{"translate": 0.12, "encoder_widths": [256], "fusion_encoder_activation": "gelu_tanh", "fusion_encoder_positions": "sincos", "steps": 9300, "warmup_steps": 460}
Rows from block 10 of the image encoder of a small model that answers yes/no questions on an image's attributes, named by matrix and row number. Each number is 128 + 24 x the weight over its row's rms, rounded and kept within 0 to 255. All counts start at 0. Numbers have three digits each.
After each channel's rows are labels from the 100 images, of 14848, where the channel reaches its highest value: "top examples" is what is common among them. Only what is clearly more common there than usual is listed. The data: procedural textures in two colours, tilted and lit.
# pw: pointwise conv (encoder.blocks.10.pw.weight, 256x256x1x1), inputs 0-255

pw.197:125125119120096132127105181112104129115105185128120147154126158108136173092129117165126186106149130144104151156100123104115161147164140097117130144144155154089125087149117127144088136145109087094095112114124126129103150155154104180161120140132133109132109097184173144124097126091108138092120123111077138116121105102109127155133136170136104112138103134107093130110104139098110144130106092117130094146108089093173148114153128087136097131118157134105084112121149183115135158100159153130121111129091129109087127119110102129161110103081124196114169105125148172150135165112114080139130151115135093118119096166128109145113122116135116114137093135127110142139111109095144123145116139122094112149122168142107124155161101169118152149144144106107140147081130103133168090136141131
top examples: rays

pw.174:107131110117102138132097132138158129143151105114138140103147125113120159124110168110137137106153106129130099112092127111122157104161094120110128110130098149096139142097121168115176073090143120123133081093108187190139125126121160127139123131138153127131102127113103093116126175159124165153072129082124105103120101138127108160105145118110110116177109086143120109127118133105148142138145101109178110091098150066155122116126116131091170131134102131107108126140135101159154146179152145101115083151125156141140124143163097164129138098142131101149179161163116173099135134135137121145109144174088106195101130116097130132141139168163129158137086126136144153175153104153120079108149113145160147127088103109102136114144109138146114150164119121126122150135117136133115121109114108
top examples: blue; purple; pattern colour: blue; ground colour: purple

pw.105:128126118127104156118158109136120122126093143094145161131131111148139139127118164164158181139130116112141099107096127120134207138151172120107145184134129113112175128112150152163085129136130118145168160092162107130114120131142081123145152111123146114135099165097183110124118141151123092134154152151159177091116113144107131104117096138136153122124167121126150167129110123148151135111136125095068102131142118153111144119125119140099138168135172077124107111130102137082111111143172139136128169146146193110137114147137187145168120123129138141138126142105110139149068146120142110106096095110124134140129112144071143135185146147170132116137136128119148135121192088182130143110140080117119111134110131127138155141095120147151117147153115132099118117123095128092152130116124143
top examples: black; red; pattern colour: black; ground colour: black

pw.118:133133117153155154123142131125146169092132128108104145139143133144116171144112119118092139139145142084101121087164103158104137094137097130151104133122123138138143148119094118120090165133134111127114086138173142133119106134180148128090165094215120137116118125097175123127130110088187120112144151112090139136129155129136138149064195110091122144111141126117141104130167138111151143113082166099190124094137119126115105141152131146136134168138143129126123154127096153135116149118147141129097111158126105125148117148119133119113136125101111146131134146125118093116135167099059097135083189101111097136110104151151186096170114122103159161143115106092142142103128128116145107123137145116119161146125129140082155096076111105146142122101135146173143115143105140125128132104136124
top examples: purple; blue; ground colour: grey; pattern colour: green

pw.42:114109122139122132156118147189114122102195136155112109119114103136103114093156126111133137086137131135129153145124121098144123138115132135119170140124155127133149119117088128122119146169104104116103097143096111140087132112107137145125186162129097145150115137118118124142102080096127119138140169061151147143072134185124128153166106125116181126098140125066129138176101112141106105134113101142110121156093094139084178128116097100151142150110122099108122095141134136095110168109092144124125138094104104112108112144115130105140169099081112102101116101109124085106164138118113137085142174146119131129134110118124155114082123164084151130121106155134143120164133074141140106139130156126147094137062089141120136118109146104116116117159110134127121149121151168118154157121120105
top examples: seen at a slant; fine scale; teal; furry

pw.56:083103155105114139111137112149152109139127136142160126118169104124114173126138151106131161112109115145123163114132165142133147098133128145076124116123154151148128135126118114083157107126097151109149158114096132086142153095178111118112100105132165115111135096082138080127093144138109138134087102093138133117154159132121157111130116115157124127123143105151100123127137097198084163113213109151118093141141125147095139122149127101083140097140165127122110152151159137140158117111152117095101162105152118150128150158097135117154169126057149159194115125142121133130124147135102121119097099156139135093135129130123105178127135105150149165151092141118126155145135124130128124105171155097075123119143146104154151133142106158124150111116117073088119132137124128092136090152138145
top examples: rings

pw.12:115156177132112127123139127131128163132137182123111146127108157114122120171147116158132098118117152121095121131156090145144140119107156116093176172146109165117119168124113139128102138136140096143161105128166120119125079134096147134087116157132093100114131061129115103143115114167127132107137128146151167138180184147135125138131116113145091136139137120145113115107104134163157152117130104098138120102111185143142111140122116125141129123115130099135106129132126113100106168137142168187148116093147125138153096119125136102100180141146113068143085159143094120128131141137144103128180138095119140150135108125147146099125118171122106095120115116099114165135053116096125114090091130153082094165151144158143104136154122126098141122165109120167100110113126072151090118140121088
top examples: crumpled; rings

pw.5:131154120123151091130121131121100164121123134119128147132122129119106188106152106153142159148134145131124133105109149137107088130147122129125119134161102159126158089147100058139118150167120126143143118134118147097126188135128103143130116127135176119084086116149184123127133116107113109151157118137132143150107145151147135128093131132128109135170119130101136063092110069107115107144125105107117186105148127102102150180106132108099092096171111107147115093122123162133127141124130123105089074130168087119154088127144116120138170155095139181152134117126164141109155095079128143111144196141117096106116087134152185146121133106096117135137119110133113121119118126122128170126138152135120142165093131140109127169109082133163102135138121176138120105135146122121143121087170135
top examples: seen at a slant

pw.45:116169149135108153141102116127156163124133125136136092155138121119116136132140101105145136139111136166116101081135181103088120131093121130144110128102142157134096150115121137134133121124160167143129109136128153107098172158137073128129167074202095096111073108113095103114125115144113121122130089177103160149146114171115104161138132116138151145122110117173151180090154116105168149121138122134127163121109124110078141140140168138144184128129117119141145172117094136128136110110130114137133140125120097144156127126153090110158140123108177138122162145097096138124112160144128148071140100157143139083135124181087165117108132140098108159154133083169141125177128121100100082141178121160122133112119146127128151127087137161119097125102143142115133125112125105137155144151147118
top examples: seen at a slant; fine scale; grey

pw.24:088124128112094124117126097139151133105142131107150118122124108126107152120118113124134128115115178111167139141119123106156166101185117135132132098111132102151137131079143134167119106133135077089133142119103123101136088151226135106123145140160128094127164140152119141157144101134147124147144121134104105108100130125146123166129143122131114181103132137133126159125162078123135071172142082107158117104168126120108102128112118120130187154129104106144126130139101113134135151103058113115099146142117127140145153128095105145129139114117135104132117142118140144146109116103119102185155132087140121121097144100130145083177120129153182101148092138128127125144156114126176124124133138160091116160126112124121124120134102110164150107094171111189111180127114077154125162125150172
top examples: blue; purple; pattern colour: blue; ground colour: blue

pw.53:079127094084159160149151130132208092122110088128106104092125116111125139125160070105097168132148088089126146089137127116126149141108115086107136146136130123105132137129130154112165147137129100156118137127139129178121135116136122137145123130168117127133136111131106172157165075114107129143137150104141112119169122119131150161126067122090119111120132103116145078131143110101144104117125072119134140121148122157101172157120122115135099159173126111152106131082107110125111095154103126135089111133128100132144106124105105109095108126123169118148145150109095126130124099107123128123140164132146108137084141138113083112158147105124120108155124123087085099117190155110120151081119154089107131151142130127114110139121071099143159151095149132159168156113092112110115129154115083
top examples: purple; teal; pattern colour: purple; white

pw.202:161074165128148140139123111112133125121073132128142139196167125109111176151103134116148167106098127126144155134140140123117126089166101146157123091152126161140160127094123125121135128145142171067149109137133145096114130124186140115169117120114104107108162131124135155115137102091116142150117126113112135138136149155158075142148102152121139115134152096106090140115113168134087102125151113142115101118090089164096125131110194110137127102145102147118135152090139105143147141136118108132135106133140134120126130155129083146123162140125143118101154130117110126140099126125135052127122138144145113163097120130109167115115162143088101167113082194143142115115131151131116142162083137179084113117095144120097109097084163082140147138136107123145120148110128090158149110118100127
top examples: blue; pattern colour: blue; red; ground colour: blue

pw.140:129111153121137115101174090146218145119093144121125157095119135138131126121129107141131119107129107080167120113104120130114094135173138207135100140133109110146135098142151090128121161121100096144128160140141090078148131140099113146108098145143139114099152126133096147154110088136133114122133118114107075123118122132120136118133122139117127146146100130132122134120133133142161152128109148122100125167106116149113116091147150115147157044111161081138206145167163105145138144159149143120134134116118112178142205125138107149158124137137128160123134120126143186142143105124102141125097053110134137138139100168147127102192121108126105108123146151146107120137111122105097087142119112118128106136118123155112109120138073116108154143150158114137141094116131123116143134147105110
top examples: grey; ground colour: grey; blue; purple

pw.249:102120141130144119161105137143138142117116154103116077090174116138159081162138165125095143133116168105142101144113119122109132112107145121073100155160152155144086116111124100127150179134134168130136150110155147146151116102105092114108141127120127107096108110115113157105104099204122126122096106133139120133089171123150111086113133117114128118161108129120136085103142150134138132137114130081102175124118153159114104132144119157087124132082103114147099155135106125136171119175144144129144057128114159109175108118156143074155121123116099136125176173119144104115106129130101138114121153145149138103189168105148133105128123141152120150132100119151095177145125095124123167155090152150152100136112129099075137120158110141115110128144131138132095135076114118111123110139101137
top examples: red; ground colour: red; white; pattern colour: red

pw.107:121145129133132115133090116097134095130145195134141090145135137121165135133123173112153110144106151166125087115154177123134148099102160113106151135113148149091148077133153159087127144172134106094171129108145146135116152053148129122170155155160112125144113074120161117127123151139116154106089117152144132126090147127133139101143110138155116118133140123116146109133123134105085120129124128143126146137109116091177132159131151122140106111131142162127127079117157192115130089135123122110154162152163127131130114131159109099141150154113139199149144119134104112139121138132131195151099121121086112106131131178145120155157144119128118153162102112100108099136125162111144176137112111130179139127164120135111107197134105097120091154121139123123108125122114081089116121108158141
top examples: seen at a slant; fine scale; rings

pw.173:087123128099124076139096135072134096138143125104133140117112088125101156080128117107151138134097128127117122193154108096074129169114127161127124163106124133107121067128158181111096133147099126108131171117147143117143080146093171145133136129121118135129165074127139137143125091077143150132137160131142114141120151168106121129166110158149100139097126111153118146109139138117110126141089151125120137118167149163132140108111112114117117118108113142156113149151129145147123155125122139159128130126138149092147152078180148087131137137109146117097162109148127101103117083101167115138101134112169130126164104135158173144098161105110115169142118112127111117128121111106165135118165091110130104115165099160175168117126135109156088158129161168136128165146167151164100098141123128
top examples: black; blue; ground colour: black; pattern colour: black

pw.248:094151150104100140119110128143110126145148131113170124147123134113125143121114138135137130185114135110137172161087133131124116087100133161091123155103129105119138152119121125117143120138114115127115107172154128118096126075104141131150116151103147114110161147135119129132111134122103155110137151174163077129112117106139112101108133126110157142153116112127111128082091088161148152104120128139127145125117109174079122080172153114141110139135068125181115143134127145125149114147079111130121114110116126130153135108111097102103133135124222152100118111110139108136132126105181148141178134172092177113106143136123072157126154118102116073219162124105121128140118121137151132083128134130120109112162160122137128110130150141115156119129100113168132104096072161143133139108116151
top examples: green; blue; pattern colour: green; ground colour: blue

pw.29:107128143112152140166102104172147088136110177110150106153117133137148155149092155118108091133073138092131139147122134131076134120121144133124163130100133139116161085114125182164120144134147106153144160124128125123096127139124126067083143102076099105137104145131168105103159135105144106109129122145118165109138113145135134157093153134114110119169101113077102102125114136135146114136100106107126103098179097127166114122163103128161121100122091142142103115096136126146167103131119150149136129171114144149081149133096116152175159106108138108145120103109122151128096133124099125134102147123122105115142090106158140127096123133132107140208118131137101122107148120127094080106132127143132133143137164143105092107140143081154180110130146187144108153121139137098153120098153178
top examples: blue; teal; pattern colour: blue; ground colour: teal

pw.88:152097168159099098108112159129110139140112122107138130146100122096167102138105148128089103088097107130089152158150119114124135139101098140170114187112162115127128091117128103145114127100113162077101131114150170142112115131150157157104127128173101123137110106133182131087100134147112137138134104153102111160171129179129125115125109130097143114164149130075142082138121132154143132101130129121139126095151146121120157156139109176140126095110099139125121136102151144088125114133094140100168122129133117120173129148118126145111153171146133146105110107133126089113197157141129152112156172118130146163111147117137120117139135132148147128112120136107094106155127137198153175147140116211125150109143138128104084144136119141171165135141131117105140170104129118119167118077116130
top examples: seen at a slant; fine scale; crumpled; striped

pw.143:173155112112128128134132130130139122102121118164110115152106101142125130144144141123132099124138080128145125114190148130115101066176120135097156177140115145154150166176160199106129146104152120112082109113158165096155122136095129124105146140140131152125097080099132144117115111128145120157110137109117124115115116091158130098142125110086106141119089119124157133080117128141114152103110095155166143126140142125175135135179149117143183086178143106117139110097155077132147143095130094130134140128139118151102105118092125134105166118098115143081133129112123102099125127118110132093149129131135155126130136088106130119165116170172154125147121110123102085097136131112092101132077166113196138114137117084128141152143120112112136139116144153106132129170150110075128117128160140
top examples: blue; teal; ground colour: blue; pattern colour: blue

pw.167:148136107205131150147095135096132134136116118199116179139110126128197154112176146120095129117134101177073175098129111126089082142103112117136119166127089124113127123139121072145107131115121110117143087133129113145134106127098131144124154130142124128119099115128102141102119144144111121159145100189122128127147119175102103155089094133117148170144075150108129143136137112137103096114143090113086124178148099162108111090141125140111093129115131097114089144106113101132125124159118084138090104146127178094156111163152137121068113108114124111098133143139163091116104168138121145148125091115106125109120116111137134109157136123148139137168141106122148146133110107152151103118113116128115125130137102119151101135137180159126109128140124103153129121140101103152170140138100168
top examples: black; white; pattern colour: black; pink

pw.186:131081177128128091112133149090154112148168128100151115122133132114108118133130102099148147091133121095157144100122092120107149132100129139137141151116081132106087110111124143149120133130144110096118162139172093161150131098151093168108126113113139143128107128173154108131130143091131117153128139123152147110128117128119161083143112165110118106141126108153087086121132108122125140160125119117121135123153130177128123146150126157146143089113052165081120153111191128134103125138171083146121127131139099167128141143121137118152109134133161131090108117093054083119113118104172095110126129158179158109119122082107133148097148160105175149115105103124142133168137108115103124133087129100139119089169112099102116128145136096137135107128107104127174160135113115119131105098191107
top examples: red; pink; pattern colour: red; ground colour: pink

pw.20:141139124103113111119125072113043063082115138115120214178120146155102102105123129103137138160124145088136134128139141127094151138099109137107139118115109161186097113138155156122141113138181148119112109127135118155096125138160141146146121137122099139124121081115126123110111141098135111115140131154131133094146114135104103148129125168131123095141112151156137131080159130152134125098130175124104104122113088117144101206090130133111150103120106135118149109155124091115104158157127123105130118178108121100148091139134081129148089084136135107122122108144115208118120129152103123126120097124109165131119149130111151135118129119133123104122132111117169146066135097142128138115123139132136131133116115111144114149139090093122121105117161088124168100090125102107146116127094086
top examples: grey; white; ground colour: grey; pattern colour: white

pw.175:131153115128124120126115138092174111173134156115159121127116141154129165164157104115160098143139117154090128176095102171136136092143161155096179076097123091147115123106106101192120107087143141155156123148125099133156152098197157101134200146085114119163107118144129117100067118170095111122111114139130141144095129089107137157135103114137152104144138126094137108148159139135151153095113092115152140084129111125134132152177103133110138151127156137129116078153165118129119146081136154143117135123125110110129125116159119118141096101139135127113132146150109122087105112113107137132158086093142121121099160115104129093158118132105148168169130136140128110155092147141151131103135110145110169116134168153156110113095119126131163107094131128128145146158104146125112088139111138
top examples: coarse scale; seen at a slant

pw.194:120175085150102126141099144142154104137161126070120156141150088147124145142121148124175122144117122139168106136150133083119149130148141098084180163113137101151153181127095122135156137143141117110129150124150174150164156145100102136150124137146121117143137124131112118139089123148135115145125076135138102161080150131115103099056118088146125137152100140128130099109155121110165139122093103111179173137105065140112132126127081108132153137153135141121143112138086084131147184122107130171136112118157138118156163126131137118123133130085134131119122126128138135191097114121127130130131160139132131139147098135109148141119094104166115090091171147112167160133106123119103109142084141155102150128086125119119140124109127146119126126111132166163107157088160087116151103101120077
top examples: purple; blue; ground colour: purple; pattern colour: purple

pw.50:089086096166121109138115144136092099086133135117138131127141114109153120144088118154130137085147149110155112130104142121157063134141134068103132148138143138104114144153127114164143145118133150145146154139121141086116144151150174101144144150138107123171146108132121136131167161124135107121152144150121082096122089135104107124134107126086116138127113158157103116131116122131129120143134095103111114118147082113123137136114127113143160126086164124191112092143147152121163155085138131102142109142125167124130117151120161112141139144089120107134133141106126072163125147100132131123128107091133099116116127126166121116134119092155123151149125110208119106136104129176105194138174135154096147099137127093139144096091146090121137176134120171125105159123147107121147174174060145
top examples: black; brown; ground colour: black; pattern colour: black

pw.165:125128113119140108074129123113146122161132123149119080084131140129092100134131096143124155109142154086095131118124116147117112111135130078124143110131120170117131127133138114104117113133107171120073120122141107152164133148127101151179137133126132103134154125118115148094158144120090150145165142117155158137135148113126125143155130123127096204089138167152090174143115144102131149157168137165107079116094084133146146143144146159160146117133203178114130120129067129179084107097081106119138109105111108114105099099121189140174095115128129141138114117105052126141132126149102149147105103142107149149115135093134123106119146118123142104150113154138103142110142134110140126127136129141146119156101135159136125159113154170115129132108151128136157194133150125153127126102171134
top examples: red; orange; pattern colour: red; ground colour: orange

pw.10:132107122123161133123094160123195104159189168141103153132148115124130125129103100128120140174130118167131130090149106098129151137113114102140104125091169123127136143109129095158142065083132090145089127087145090194157128160092154118140124127099101134116163132140134136127136074128128126120045141138151120116103101146147122152122162137102126168106136022136122143095115102105128135118102112110092169123137106149150146157108138143118107148118123104101129122100095120171111148134141132110151122108119160147103144150136130133133123103110035132127142131117124133108123120134117137104119174151137107146145133100148131128115135121158148133126119143143139123121128119102130116105165144126135144117147116157132114117134126150108094126136108130218119155119111115101102131129153123
top examples: purple; white; yellow; brown

pw.216:145133109135108122104162153127193137143076101162139085124119161110164098156132113141094094137081141156139139112149149139130118121126119168107126105137134124133096111131080122161136119096106138125134128156123117137094151140163167132098122146144094176166139128130121104123150194155128127130077109120114123123142119130123113103112111140133182111143125135137124132136108121119153100153128152122119095139104113115145131083096170117121140177112156135133150073134135086157130128138169116119088117105137111078105141072135115120137126130137073098136112140119148111130145161122127124151110134107111029146143089138160144106138144113110100157156156165199142129097140116094127098140147127171100078154120146142108149135146117104107113137152089098129138139110131107123124150129107085
top examples: grey; ground colour: grey; blue; pattern colour: blue

pw.91:090153097089092089100119149147110163116123109166120177137124144103122125144135150124127171154089105108108185161110138111182156125137105173165129129097142144130138152136147129119105116132129102092132088141092093153077083100145143135100119198155111136125122084171165111134102132140122117119134105129137112141108112127140116114135129121110086152133125180121118116124149112115123127110114138087112101108072134098128153125126137107064129114171136106128132142141131151128120159130126152087075121124090120101114126118168114139105204103095119150105119113097121135104107122145124168104140095150115092144141180134111099123136137079139090155108132102133095093150120136160119122108151137131134125148096148140097120138146140129160103116071100130120133111163125179118131142142125120
top examples: seen at a slant; rays; rings

pw.72:121124109091130109083119095133131155111147109113131172101145117114127114119164074114105138182118162132086129121126100128098136097100111104129107165129118101126133136141115120134144128140147128174108077135125138156137126119108096096128130163123143180118111106124128125121127109117114139103168046096128145155115114158149194103118103155093086140168130168130156121091144132126126146106118118115100145094122093144122144155110118172141136088112153106101174108135151124087142104129158116114142152134132099110113141110152143127118128125101102155106136126107131113122119150115119157086179159130139128119187094120137123151159182128160120130126150089114100178113138122142146156109102117132113098146088108123135143162087127163105126092147106100204121092097147109103131105145107106
top examples: purple; pattern colour: purple; brown; ground colour: purple

pw.132:168096124147095085080136109123122124112160135101087117131116141117153124137119098147124092125110088073125114100100095118121139161138134151127137143120111158137050145121138135130168128105167127129126141121154115122152105140118102130113131129128120112105154140119091123065103155093165147137146125077093155140087100138142120157108130141177136149131105120104148111081127152080106129124114144151128167137127199133139091124142120126115125135157099119116107121137126118111090126094125112141105096121127130071145141075132126081132119104110137101129113140117122169118103163156149157154103077111197140149083145115140136173134129142106135120111117113113089133089102124088134123163100185125141123076121119118106139143110082167134123102127122088111104118129123134112144177149118131
top examples: yellow; orange; ground colour: yellow; pattern colour: orange

pw.183:094129145100138113097127108144102154147120152164117145112101083161154173124115185130185111123127181119146133145059175113134125100138091128139134148159107149129128150105125114154136126120151131138111146107158124100121106101109123155124141160121143170126153117110117176136144102106132149122124178151137150085196127169121145144113120145117111147128152141145169135115127135110140133102150160152124137110079142113120128104141154134109087167109121139100099078157075144137128131126132119191114096151165113137137105053114111128157132106161116134142169088153119122133149093137106148130125152110111102152121124160155182101132130145131141113121124137101106130135141096096106106119147103130141111118145156123119124186100113100139138169128152122143135171119183127114125093111155094
top examples: green; grey; pattern colour: green; ground colour: grey

pw.229:098126127117154145133122114179132134163152138145126140160149138144142124088118101123158161106146124112122121104128148118122130138161084191148133159145161112130135159094131126112154147162086112122174154132153136106120172134126115135120092128140151101146141141125139129125105136143139087146144129143115149148099095092145121118096143136128181137121147116102129083139171143113146153139131100079127144148087092115175108096154142125096136161102125102117127114127167129099128127134155117094089123143123105168131119162130099104103111106144114111128117128112053135091143115090149113089126114166142154146147135139140159089118156118122151158093108103156071117187118156073145110157160119124164214148091124084132137137100130123111142121129137170100088142145130130114133107097109115
top examples: grey; orange; pattern colour: orange; ground colour: grey

pw.130:106125145122121127070144100137094115097113120178163122120096126120094133146130141123133104124127148156144105123111152134133120128110194130094187149139160132124134116116144150147143117103171100117119225121097159101117142134110082150149094137145115101164102085098114131115126132121134133135166095154120164149084109109124139134109111128125131099108119117136143089163097130128119144078091167105094130095163158149127149142124095111086131150127165085113094109199121138124133112154142133150116116140109129100118176148124137097113094156131151130132135132155140164150088116119123144143155157149135138123084129150125135095117129122102132129093119109117176129153126101139100187120142161144140087115151102116121160135136172178137105144096113145113143149100141102119131171093124138
top examples: black; purple; pattern colour: black; ground colour: black

pw.251:121138110127069132098097089109105166132145124125118148169155146141129135156146129120118176146121092065141156135120116101101148073117084131113138137100104131127133128142151108120118131155127153124131136149118101170120079076183161133102078138150161157137153108135164130160133140105097145115112117089157102155111143166132131127092142097138121134104087141109148142118126106158097143162121113104145121148116115168091141094178143118115125144108140133142111097103132095161112100144114097163109116098119094119124157129088129099140131109128194074120121181186128125070101146138118130162118115163143121102134113099107138118085169130126104140147108108115128135108126146111147142114117118147113101112105122111135144156179111130132115171129126162125150148130108057142135139137140106
top examples: blue; ground colour: blue; black; green

pw.51:130160097074143129104114164127123110101108135150111127122118128103117116126113145154157194119159118127084147119083177138093130132188112137104124168105097141125152082139099105123115089207174149142132139101118122151075147098158163151088135150129098103157120123146168112094117147079151142142138106126146171143119097124113115117112113127134108136145068124091088122092147156112140118110098142094143135108143119079145111110128131099156133126177115174125136121151134141122097108142131157153146118136158099064119083150160128162119125077152138132109120160135100132155133149142128103126117132083122162083131135109130097139119162114117168116130114129146131128140147136102094116155128141101137125129138136141100120128170112102084129134119128100164122145081137117115135138106146111
top examples: rays

pw.144:158100106112116102104142096144139141128103126130132135121095171113129159178145090147160145100126184121120151121151155154141129106149103089118120168097132125098095153124143129111126110128132127147102139107184178142100098164141170124111183108114099135128155114138114158132144151121131088108121145149122141157105110135113089134128149116127096148098117120143153132121165142165128116153145128169110134125079169105133138144122116149085103128129126143137118135112142118093185131162135176125098136082188137114107098069134154127135111150122165109164119182109136188141132118143132107110141123128165109149165147139127146127100159157108091156149133184130108130107084154127122094118147138096113131111177101115153180141085098107124106097120136127114145118141148101148080128144126132
top examples: rings; fine scale

pw.64:141161129152093104098095102090112127131123138162141118114116089142148146122098113097128129141142137148090175114138147139131101153111149168119196153153154117111185151125138131082131155056111084127150173106173111158109111121138074121107144121128124124125144166073118085097133142108136156131145144102104114149139146129111099101136127144140123120165123139112115134096122117132141173117107135087082090091125170135166130126129166125122171108126134106131120105097111093137098121128096157133185136122198113137127113098093138135119123159104096156164106125117124141145173092100144132149135127099119144116144108127119160124137148122153136134152116143111133101121152166148096129129072167092133102151136112093117141096125145133093128129160138110132153163161126099083144104132103126
top examples: crumpled; seen at a slant; fine scale

pw.135:127158134094121086086163156146134102143163162133093080125154102141103106114136125068137133144145153081131125129155122146120134167145100138117132140122117119124131153170160170148157147129117103134128117148097151152153139167109121132101109108161109092119141161145193128140150141139162134116172135151116087130113161115136137103129149125088165139154062194114117132130101133152146135144125137114084165102150125126110082132125083135125130136126133062092148130141141122124119115126121130113085141152134099133134149158124112127098129120133143143110135138194133156132147151105168113133060146151114143166108102104119142124107140117111106123069105111157195165087112096160175128155121103103136108134136138113117129131119132166126075115146134110115124127119107135115154116120090130
top examples: purple; black; pattern colour: purple; pattern colour: black

pw.32:089092102158131119144136117149118153112134111138124147107146096089159132143115116125140176138065088147134151109127104113102131148107098100145093114121131136108124122155151100111118097115095103139090117134142170130170131105125117114173133158185147101112094170148097154145134122140122124161061129118148134112148127113085083145133118170115121119105134090136181120142133115121151122104129099095103179145168141120117110108137122134094137134107130125154148111133122138109132143132099127112146102142149115140143139151156090115098126116136111131122101126133158080108142155139125104134109112117152135190159153105153113104230145149127134113121138091136130138086120072132117063145123135112173117150106118128093121083150132179144124155156125115139143087165151099126147114153149138
top examples: red; white; ground colour: red; pattern colour: red

pw.61:120122092165129125098119139134105136100144156112139210120116136115155156122133145096118087107161099095127132128152132128149104138087103118102133127155149148168147171161153121147117164124123139125122099115136130129130111130120172122087108133140138114102143149127128145157119171150124147138126081134183146113098109098138124158158126125149129118087104133130104131145136111133134109120098133130164122145095158090094108157101148126100157148153153138109136087117152091161143128130117153105134107105109167170129089150160191156127123126142122147100130160128163117097161130103108106130149106146089105120107121148122117106089132101100182118151133113108097143162160142106122124156152103127199164149145136145091132124126108097089140159093118157128112049087122105093109146171151143
top examples: black; pattern colour: black; orange; ground colour: black

pw.62:127106127152102132215127120140128081066187137145138119102067117094150085139131133137120138105127127108113114118117161094102137094149122099077124153114159102113124122124175138141106151120095131092165116136123147134098143148058108115120146093098085149143147153123133147138175134125146134126104117123114119139176134140137146122115119133132105110111123079156126122135166120151131136144105117134129126121095176104069138156126088095167181152134093153104124095116115127148126156153120154141079129144115117118144149137103131124149125166157142145130097104166107120091130152117153146113155074109167159118134096110149132152149120132122136128125095136133114141168090127149110147137129101138092114133118156141152135105073100138088164139131101176127108095124160117113119147140147109
top examples: coarse scale; spiral

pw.138:129120137111115121170137091131150128140097130155135105098112095082109122149103121119123135109114143179097151126133121165121155117141147120102107153103137130152099147100160089126124119132104129136129166111103142126111182192107162161138136083173139115175174098128127121121104148115086114148093099142090088166152148137108137118138151139143151134118149120154134165111087140086148125123054142128093106111132146154127142088144158071135120131115128111153105140126142132090146131166111172145118122129134123119125082134134131134136106095115154126097183120128177194122138098131137147150112130162177126111136120164133123133135150157144146088149157127178126119150144176107108103120126133105150104108143100102158104149132110143141113112102071141139127096176092131146115124125099142
top examples: yellow; seen at a slant; pink; ground colour: yellow

pw.226:136096144120110163159118061145126088144101122093137102110146140093156113138124084132134108101100138093123189160104102094111129111084128128089108147158123118151116097131121165154125129117119103093109155128142152082132109099146123140146110129135134129108099064168138124072181121152133122107120127123111133148114103131164131148117131130140109165156160128058102079115113123123146099111127157114144110136143140114161120087098160133113128129123130121127118148123124127124143149137136120104138115136095118123122122097161133145141109146122114152120119115091145129152134131177117099140143158084118091171125129121121117132100100130105115107121133180122135072148106158095095116182181148133129135133155133184177165094113100139110167116086091104134157152116113133129125117098121191
top examples: crumpled; rings; striped

pw.16:144144139162163161156157128137111132182135116108098103108126113111146170102128117143123141086079160130135165126175156149128114140130115128124116147115090137098121103120111094109103152136146125122110137064097138109152113138095138095152114118126139099137140136132090103098124086130125107094121130111164123087121140133108074183116143166142112131132123105082095099156128102169137170106135110183136146087107133143149133097128119147153123123114128136154144160086173151111157116122092141111124146138130075192128164147146127150134129135110158081118130123161103179133126100130116104117111114174160155144121100103122089169127167150113156150165136127073096113129126128149158152120128138138120183154112098086102131102107136160153108113135136103157116137124114142124111099143138165
top examples: grey; yellow; ground colour: grey; pattern colour: yellow

pw.84:094139079167155111155137104143162081141117152144083129110131084153118120173110088134123088110091136137100140127117143108129143139147150136148130086113139115109168145107163111178178105105135129133134104104178131074116139126119106167129155122116108099089112115137147137147133134160136113205138113122132141138153159117143094127140134138157106121093161114149125089161102093143113127121117131100127140143126116096133121121150108125106093122137149129141154125159135132149151126093168139147077107120139093116091131121160161171126123105159152124078111157120153133091128114115122186174141164091188095118087104142136109137101113123163147100153102136123118067142136139126144119128118092119162151125098158099131141158108118118128114132109109106112135149140151150157094110181106148
top examples: coarse scale; seen at a slant; spotted